From a checkpoint of a small sound classifier: norm rmsnorm.
Rows from block 3 of a small sound classifier, named by matrix and row number. Rows with one number belong to one neuron. Each number is 500 + 50 x the weight over its row's rms, rounded and kept within 0 to 999. All counts start at 0. Numbers have three digits each.
After each neuron's rows are labels from the 100 clips, of 14848, where the neuron reaches its largest size: "responds to" is what is common among them; "peak in band" is the frequency band that holds the peak. Only what is clearly more common there than usual is listed. The data: synthesised sound scenes: up to three everyday sounds over a background. In brackets: how many of the 100.
# gate: MLP gate (model.blocks.3.mlp.gate.weight, 848x320), inputs 0-106
# fc1: MLP up (model.blocks.3.mlp.fc1.weight, 848x320), inputs 0-106
# fc2: MLP down (model.blocks.3.mlp.fc2.weight, 320x848, transposed), outputs 0-106

gate.73:453490549532445610510484544473539460546514603437559483437441539484509535450531544447495556552510459435452477590460489550411548513531439567511454496520551526526511559462426456531407513434445488479453491539477553533491489507482538513451618507595499472523480538434462577516493500480503523493577554488514568453441467528421479
fc1.73:489506424424579609490517422470451590542507538438460470546481428535553548527474496554511513500540534442533542506423606486550427579532497472478559505536541582474471585539444528546483488407511614465505509457516494499509483484398488490516534394554472492564532434505615379565463553496489459561523508561448550545528371563458454
fc2.73:594506504397540478452513447509514539481414452542487496529444531405577466498465527478575511439510569525538585406477425510541422493531448406531521511494508524465477547516559553532558529539513428468412519413443490425451514416574556498433450433596463551479422586413478462538477501498611550526472500455426513476501532504521501
responds to: footsteps (58); first sound: footsteps (28)
peak in band: 4000 to 8000 Hz (72)

gate.354:521502412509492480502456412449544581456559414502528439593436454513525528484462457498461451447479466436524567480543447551442432518538456490431587513483373508536452524587477551520516487580521504493555535498518469468514461477579552534468423466552450438493484568397460518494482522561518524563492493557467484453526577501433452
fc1.354:534478476461547431474457577505490487501473497518447476521463542482415450540458407585470466447546545500566513510447435513495432522525479500495552621497463512457521556555435483440465466469498507533546468450521380517413487464581560514514497531472459543503533547325485522591497511507442388544531466579525420434523472500458577
fc2.354:449484565456539526557522469479512575456436583534495567462458484410467510450528543469509563528471508520386575538428534536434506471530592436612415414557466500428534493534467457447482494397529548494490544587433466506511475641456448516478501424493507429554568475554488478480445442455563550429516426494530485522530465507468481
responds to: hammering (33)
peak in band: 2000 to 4000 Hz (50)

gate.11:423477486486424536541520502500493501535474438491428459510517621485512456569444551474481549506466585470499573465521550574496484492445546452549443518492446527440570459485626463443464543372461498454531445551439574519464520494481517450608476510446623480439420547523493494549421607543504566469505519456424596579513489423488455
fc1.11:504516497462461517462501526568453566607502438525537467468551578509380462487440450480464441506531516495512467518526511537508486402555465496484494523531532469498492505581551445448493504518391371468475513560500469512559510591533478522489439558555470447502497538577445514447415533573478508618478507511528525466608519544423397
fc2.11:448572442527467509480490469489516472581560546462491525482551566613442489513436516432446397600503451457595527585471519410435482537434452530536559406512495464529487485495472491452570537475464566551548499503556486516549455476481486565418481421432551514495480477558538418452595557431519522598491490492486576472469505548483506
responds to: clock ticking (49); hammering (32)
peak in band: 2000 to 4000 Hz (56)

gate.699:552502499486560542465456588569480500488573563457554520545501403481460503468541517384489430548500440591410534492442490460514517510458521587478547490572544556422461453449536510466423421521566495589488461487504456517567557455498430489528525388538567508482523440524461494532616480557535488477590544452570539588489540563569544
fc1.699:529463476522444445539461481455434513545558447542509506498543474554437542604478478448494534556483530497565458489547596461502490451534568430517538562499536497449434456602581486412580527561521448536413458548623591451585539556501527469514443513388501460526560504556480439461462546508437531534530428461504466536499447548502554
fc2.699:420429444562475564549529502486495523453510515475484537498504475557510498446535456465398516473470528542573419477531576553463543544588470487455492467493491510465395579459582519454398460473490520590641405529459437503468481526423499395542561462463508459458491495567491490492596608574492593460451484448435498524520529504503470
responds to: crickets (57); chatter (33)
peak in band: 4000 to 8000 Hz (58)

gate.681:521556481524422447634490443534542467458592480445446557427501501540398474482517446506405453406529530493562462563512438455569477439432517537465528477540422435565438495484457509547525523490524449586625519485460493475518415524545517545566544615461547450480545482465545505557495479405454447609590590506539511509536582495459455
fc1.681:525505546511519438422547514433430553580527535528487522435481473527570511531539497485528560554476506522439416545516532512524404498541427520569398472504471530555436493517547520442427463497468582443459549539461537452450544487453520589474486393570458497584509545503425575483625543591515441395401510495494586489481463542413585
fc2.681:513564493534436536561416436487598459530540485438544453543436426483568509446591445450448426477435515556570575503513474419600436537422419474506583446475528450573535513458480401547477479538516456517636584431457523523509483511549543477527592462588426473451527517480484438458572516522485554575505558542467506528482571477519505
responds to: laser zap (31)
peak in band: 250 to 500 Hz (79)

gate.568:482544441491427530498509462613554506420479393530473493513594538516501482484526561481430474412530464422513477441501478439445546472445439427476494407525491434469498514510523381526548382478489508505562463507550501505552487492505465429512492606492497473524570537498483497499445435499443508586484571577560469447561499487544429
fc1.568:426544549460368426618487468503521515462576506520495504386437513567505477484520493504462554464451569485588440545506488470508425486423515578454587450511437466488474603562511468497503547442530387567599512483470534536503566532552552554537513507536575514527574498512649443587476529397523460520461492443489498472438561564480456
fc2.568:531488504526435395443534480473415488573433508552512542439544618597485508536529508496449535453466494478477503393484504472419469546506412426577456359499428523493479538519566464468507433406433493501512476596441444521528463456411428507455444525486441554524591550482408480510539467527460511512560525525555556540565450567540589
responds to: laser zap (40); siren (26)
peak in band: 250 to 500 Hz (78)

gate.740:462585583385509464470521476515494585527610401530486523544592468478487472457493550482527420508450543531519480502526389520471476485373511542580495503485523454476543510469416570479558499494517493427516523423498497512533564506533526435480443504500435492481490559458419532522537512503594433480438559468481540508576502465443502
fc1.740:491569441512471535528519472571492538458448521505537482541537510516502487561430502601531440562529455478514541494518464482544477529445506501468597456505626613435481504422492499441493501532553487439509615493478491452517442517540524531439522448630449527498500494470474487382586545475534593451487503517408438494511490574537492
fc2.740:517435474451471433505519508517510457618415455494539426422553521490518544493500399439501573456482521447626525548482517424495453504438456459462505484466470585474502525436534534486462481536441523533475567526542531487483516479473494531505564537429511450528479511534454425456461551484527495462545483419504542506636479550544549
responds to: crickets (76)
peak in band: 4000 to 8000 Hz (79)

gate.133:515516543547525459553466555450513516495496537465559473457417498420424453527559471460486440463525490563453462580460495515465511541419483575563417439506419501477589524397499444460437490514478517563541446560433441598480509482521463460510495481456579485531483536464373538579571435476470481427552518470461516542535528532431528
fc1.133:512615444538465519472525511556521507461536600403399523571502390520543536450469491488471501539441472499483519465450394498632500560440512574453590509533534513544516447562506552462424441436603601563516519447465497498509493467444459605571482460550479516400537452514543500471563558607489493548547569524558585532446545523565509
fc2.133:521495484490534508473477495539609421450470464497582421551453589457557508528519425604558534466595442422452511463509433479548388532358446400439448431494493513497513494476449541585487531504535549460511548518498507510467514465496423498570487356555455523576472597447484467527545456533567511501500503543449576501521483452521458
responds to: footsteps (40); chatter (29)
peak in band: 4000 to 8000 Hz (72)

gate.193:452550487438527602466464504460498490532548450452592480495575515464459577493534517453578524554525435416488602580425489468545507493480554545605463386496470467540540487414475420449495550432487485498542546502538507584479515508556514470489555488496525434590434500490482501553526404496499501498490543530539506579513488537441499
fc1.193:420491444523543463559570466501505488501480494501542524443585499545539565496548523410468532514509518470493583524472529475494478535527481461555545487473514485535485583523494524396503611562372550586507532513691455434484568387510567493556476497517525473574454546502537434457455508538412478521502458500482442465499506554424599
fc2.193:537456496482475502456502536490537557484509547468410552549500448505474407480512471544493515488515531445608467471538518516558474498434418507466567491451444445430505478520514479558573350478542504510639525513415467451481493482494479429568483528454549482424576463463531479554544593509531468544473530462549493528492530474586461
responds to: crickets (99)
peak in band: 4000 to 8000 Hz (99)

gate.82:543487441448488487515418433476547528470537495427541442623385481474571450503464492500472539441540502439559498520448436625531439587545514526437527541528468526515472540527450492528424431476548552487547447523475510467502432519564537563475550398556480502458503532411465594444508538650530537564481455469455455449510543539439452
fc1.82:523528560464489453440489536524470492511558459509591436462556510452486469508532536454568464566460475540428439538449490464497455449418560496465377430546565507488435448504452529503487486532492487489434480600447562538530488538515426448506493523400571536535486547541554536580526373499490497454516470497479472578491534355498428
fc2.82:489492427522499437531452470535530407478569414536454454492607513562458535548437462499498471490539499453515543485465451425561448603341489508434516454527402441487511535424510517531474456584479518546569498441541384404538486392534479466495498592576525499502499539488521460481549475509451459530575483546471455517506528451533604
responds to: hammering (55); first sound: hammering (36)
peak in band: 2000 to 4000 Hz (69)

gate.333:507535493463476534493460497440465495503579559471472500528490517478453487515511566566487556574489561449509571492465515558501457530544502512523594570588536526553474465566405516455587410537556406448461552470415470480555452523469495573501541462544469503422530465413545583467536542471416593543493485488491494406368490418550492
fc1.333:426451529523477467507516542479509527516473596544464500405478512574490542521446483540509535491419510449557469512520488508456418519496405519489444505434475495499486601606458490576562531504476476464489507419472518507481508455450458560548459485568435557585604581431560491428503585519510522504562534483541574444527568548487612
fc2.333:558470587449599527453534538581502484465580475449505548597505442462437484518484513466502484511470446505526476452492457596413462443517489546406538548545456417484489500433439553402520511606550502529489582523500476493459482491535473425478503422480435516452494568550531482472544487584554515541473420480534413521469466421520435
responds to: crickets (43)
peak in band: 4000 to 8000 Hz (72)

gate.500:564398579537426467404483497525476536516508534514524438524605448568539430446501498470489443504518450517495521471572545490545541476496488417447452465458508542444469478528586535575440482548523467497488442561485433497527462509479490468486471481455536549431408486494528469457472547402559530527460493512464549556600520457453513
fc1.500:523384362493453535501526490552461443417499552396539522506420405447533517607547524500470569495451462436550632506486595481536504590541493510438659497513482497443459449564591502430476476556583488546532588496572505532551543516418500606569538504559476422497544495473484381542516567482506549450465529478474541485465481475521451
fc2.500:522584424467465499445531602474488504506523542463443515570488572450391517425461509535548544517507447385548465539479486490554511453540481495471437582497595491477438392484543479467480485494588461483514527492484480449450465472447445485428590464438513507465464446489496515494558440449510543489494511486502505503417472370479515
responds to: chatter (100)
peak in band: 250 to 500 Hz (100)

gate.116:493454507467479527481469366477568583508532483474449450540455429482590508508476581545587569470414524536525573512551488499474503503528458510437589469440502508610437501510414523484485528491488430437417587469458510494495449506551596524545487404593496547456490437392521572527529506407535526462476440490524494509476632502427535
fc1.116:464554514536423481497460488560472473521527527625565549524500497481487470499404449484481393619507523454490430450476563507498593511495559578610494519499524455442567513543526455511431476533520532459475395509542436465460602423558467499525507556497546554475478542495549503462391546609488493542533507519536439465427449517496574
fc2.116:513529483483554515547472464534541458616516425572501367557493562508570492513410473430515496504591570494534429450508514503530527515485550465595451458531475536440553546509535424546550528490434443417380465498468540390483471456577460479473460488495486609468495547483495539508483537563586598577541434528448453454487465453507527
responds to: crickets (79)
peak in band: 4000 to 8000 Hz (92)

gate.233:546584537501541462441447563464518548505569555517465504473542531508489549524523455487492536521453505505496524520494506526517472508516478451492481517510417544532420487553511524537456475570506547446570588486502559494488517550484473505489472498540505504518491480451450490496611593514560461451481581573555636541532523599518517
fc1.233:479512453483535551593577501492475474535571496506402488480497483508495535408488503386413562419429433632483536496502395411485425443492445472455502595528492588569386594542449580578602561530381475513529532396547473424483491501477454498581420491543421512478492500459468599549563431419509492451434461519506533418547556529412636
fc2.233:539518463537509427510543464579504482474420444508499517444433520599460478558455429553547476490572491535558563445545539517641469492532494478489567502582400433494527534451501566539568432591581441502539503511480526467529442499547602583530598540516583434526447496504493456423493535490517460545571514466439444474520598494587564
responds to: chatter (42)
peak in band: 1000 to 2000 Hz (51)

gate.574:531575470426514485425371453479544523445515475513522543473558475549418529511531530558583489502498457431522566584526523522469542446502558477508499463482500434480484393487513528491571512560547555459547500487530470476498466512534572475475479427436549413587493431538443415460507480465518458487487546530567493594537529539471399
fc1.574:503541470447394431422440471449540526497485473519514459454534569595505479571510492578536540516410415429563553487546524477409418469528405409444530451400468487491572446491580465495559455520542529385524447505495555534551504498527559523429468478510414524519465622455412415464526522447531570509500577549520583513542507526499464
fc2.574:428468437528508494549488466484537522494421485507570513465531459485592530423469459504405493482481430477515492450436563425476451493524446462443523446537512546505553541460509472520455539503388567508522513562474445564555503503399513546443547551504434401545518516470461400453433504487463550411448463535446500406545452543532486
responds to: clock ticking (44); crickets (41)
peak in band: 4000 to 8000 Hz (57)

gate.104:406500564532500476586531438511459496503547540488471555411476460543457478504488428514502407525548542519456496547561455459485478442470498533479457465443567468506474398571476486433460439520523493427591480524525452470517477586438485519547435561440450416519531402548536395538510504466436416443545565632497544524488519568394486
fc1.104:596473485456486472486523539479531477499520446498517470539518540464569558498493509463543520486481547473573414440464518566506470626484452461502531510435458479561494615480545466585507541522463465493368429468489547519484524456568557544489549420556502611468456553432515584518446524595580543497497482405469511490512585428601581
fc2.104:540526579530458427508500462625516524532598476496524463464531427539408511508469427462457366500443532471483516456520501484507484483428472480468546471478491471472430481624530510525519490554548426479537395486563445500520526534476504467561462504503474469512556456510491388491482478487437408554521481536533537561541516514541485
responds to: hammering (31)
peak in band: 250 to 500 Hz (100)